Rows from expert 6 of block 9, named by matrix and row number. Rows with one number belong to one neuron. Each number is 128 + 24 x the weight over its row's rms, rounded and kept within 0 to 255. All counts start at 0. Numbers have three digits each. After the name is the row's rms in percent of the matrix's.
# up: expert up (model.blocks.9.mlp.up, 32x128x256), inputs 156-207
# down: expert down (model.blocks.9.mlp.down, 32x256x128, transposed), outputs 156-207
up.87 061:128171144122136117111127135121145142137098150111132097133123123151140145150151108134171142141070126114164144082149127111135136104098136107096142104150135097
down.87 060:133172131125144131142132123126142156119139134135114140110126096156120119128176130158172105112131106157127148109095101152130138152124119175144131135147082113
up.88 061:107135131120148140124121114136102124067143114174123124120088112104127075126119171129122100112063110141106114107150143131146141138159106116100178119091109144
down.88 057:120129094152140183089139124131079136168145134162145142138138077139132089174105161142117096113136132145074128080123116137138110104132150101117161147158143121
up.89 064:094112133120132154121080168092110077074124126104131142108148126115117107099108141125116120109117138126091141117131157141129140099148171124141090129113108092
down.89 061:096117128174121146122186111157141113135068136106145122129125125092106070110177089116139143102103137123130126139133125149121138193106161156139101142135100118
up.90 055:071121123170162175121136112160110156074127117133106125101092135101136129147125156129117118114078106147104143070132138115162152121144173142144115113118115163
down.90 059:114143130099160115121143081155128104095119150162105125115101112135119136129122125086101130116144125127097188141155076145129135137143149102088141173159103103
up.91 065:119126123151104110080155112152090142103115115096159131124130110173133133124141135120089112125150106139114144101121133098132139159116158160161130114155126130
down.91 063:148087162087110177151115108077108158120138152113154103132107117111105147125148081102182156173120139150135156109127149094160133107102122158110138141134150149
up.92 105:079127107135173153138142117108132163108151147119111085145116082149138128157148154132131140104139120128130106111103127126100144112106124106123097144119139162
down.92 099:125110127108117181073172120132137146118136136174130129125105154128105113138150124123084139112148155095105129132145137103139159127133156145163120152125116124
up.93 106:133135099115148103097105149155109130141109118075089115104159108171156139131150162119118151135093170118150081126119111092112119143135082112127137120157154153
down.93 093:092148117103140141094131130072123126100098125147139103150115159116105145119155160088102142101175090157134121121153116133164156136167150126151096142114115124
up.94 114:100164137160132139148156100098119106103158159146157157109092139127068120137135123134128082128134159152113157130134138132127145148099153162152151119095094133
down.94 125:147113140071131152130073178135125136103126107157116111118134138114107157133116129135108156125152156118085123135170175098146090157137148113103102106145169106
up.95 066:095159120124117129139128129133144139079135102111127127118123137116129098105120118095171134124121112152144131082128133088112125145112151123156148134157125142
down.95 064:131088124175147113126125095085122114145181155125120126123112112126129114131147096107149107101139117156118133142094184130114130145104132111136112129135126096
up.96 061:186160158127084124107125125120130119128163143147127122159108121160153093115089120162105135109116092179166111087135115120133137132147127125156125093171124170
down.96 066:127129096119138135144137102154090082138140157111138157129146127082151110131158110107154104085119122101137144158125156169133140126131135114103119117098089094
up.97 084:094155125136123135149164150090132160111109160105133121119107145157123118137130115117155131141132130129116128091133134127115159112093156143142120178131125098
down.97 073:135115111133122148149119090123134124163143150133159168115086172148138158140124129120142155128134124150124128131138139159184102080129121113119125145111148073
up.98 055:126137098091158149181129147148119116156112084111124121108093188147119099118094125138145131138093153130096108139124124120100156148125115193144164104174124105
down.98 062:141123133082101108161143127118117082122167155143143084158123086122101140135183135107114128098097122134098149151100145138139122087119085134135124117145150129
up.99 180:180105089092087142127085172104160143166104104116120099144167102150145124106139116101156165097145126135130094159159103139088096091160099105112090133098162135
down.99 145:096139118116146158101156106137140154095121141146156096107089156131112081149130158148106137114173109126108118133147123123133125120173156139158105136134128115
up.100 124:132118144170144095197126076178088116142110130115114137094124149126143087137124141171131123163140141093144134111128109136131127124146117189146150180146125116
down.100 130:151109163107114118138141152146119146117134113151133126129108136092129151146110134120128154115149129127065171130138174109165128155145144093096114088136135085
up.101 130:126111115123162104133117094157161108132132126118121126098143147101140099106105113127157143121172109110138160136139109168149127101150108152135131166118135137
down.101 138:111119163107133146144131112152125131105136128172154107131088162093107115140101149145150161137147140143113140151163135111183109146154153107120128127109117089
up.102 065:133155148125138125114121156172122138100126102122126134129073105120102151155136156139087120154137145089104146092148139112122122123136100129157140109127101128
down.102 063:085181095108084114127135119122146102125152134118132138151116125149113132095093165137059148131125137096137128111107126082139116071162126117105113158133097111
up.103 058:116090135117129120115109135107148134076109112141073143106119123132105129134136158143095100147120116105110109126134164128150154096109145084130154162159113103
down.103 063:139177106106093118142121112132094128113138176110095117176140121138145102115143077149135084109118143082132135144155116107109127132091138119125159127119099157
up.104 102:104145124094168155087109170170122147124159146165106107087119115114117146128159135118117135098134134112102123136115162071160128123129121145131151109157120112
down.104 088:111151107116151149111169105139160151097116146179126106107121148122082106156108121127089109129139104120082112130166115104174116152124163154151135119120082057
up.105 071:091146138147144110087140093176128109094146164111120147106118133118060100138125164142085114170100114130129108107097137094134141124112152138142141091183114141
down.105 067:137133105125104131105149136137138167122145110168124108135151155131145127115124133146073097124169153146144119109119122166162157155140175171093141148128150135
up.106 063:120131130150131134143114101129110099135149153119135122120113148123143163153092169106113153117142095146130103119124101105118128168074178138086154114131122136
down.106 063:162141136112111125112113152120116111141150120177157122169141134108093121109101116114127113118128117162121139124121135140165097112100122105099153105089130125
up.107 058:122161136157141134112179141154128124088148134124124127136090117104109122188128148140106156117128084132134125125154161148150141150107152132082133132139085131
down.107 059:138171147139095124080120115157125121135106146141095151125130160149136151148127110106124121110132145167136154127175137121149068141163104142148146112139164093
up.108 124:156123136149104130145087174157102151117130106104107141110160134137138152094141130135140170169106167125147100139148127100121118167120130099092110111136151124
down.108 109:127169108148155168109146103118156164114129169189143113152098144099094119131140127116122099075137155177140108157123128129140133132168162104160124101109079124
up.109 151:134118130177126147166130094106099100134154161155153124197116117139115112121147107171150133130128163159129153115135103146097145101102109077153119153088117165
down.109 169:146132090059121160128095160141165158131148115153138085126136147136117134128114147125141156120137129133074129137174149107152111145122120128100121120129141123
up.110 159:177098110098098118133103145111163144155086105093128116143162126130147109106119109106158167100143113130116106156161097153098098110170091125073094109111166136
down.110 138:060142154088136136143161119117135146112148133155147075111078170096127108144102143131145149089160107138107137142147141139148124125161164118139117136119123065
up.111 058:092130076135125113095121125128140127114130114148139149148146147127114153169119102091096159169135099102126128137125132145147163165169145196154112145083139147
down.111 060:142158115141141128139145141167092141149154134159112106081119090167159129153074141097093153157109107139129110162116080143144124135152143134117133158132155184
up.112 112:142172171163100170152141097127126072139164147136157141155095134133106127124142128097104100146145103134107183080122149148150181121099147135159129120118088132
down.112 131:152113130092116143129086134152153158135128115126144113118130143142128138115144125135130157119149145124105129133143157086184094152155128110079109124128134076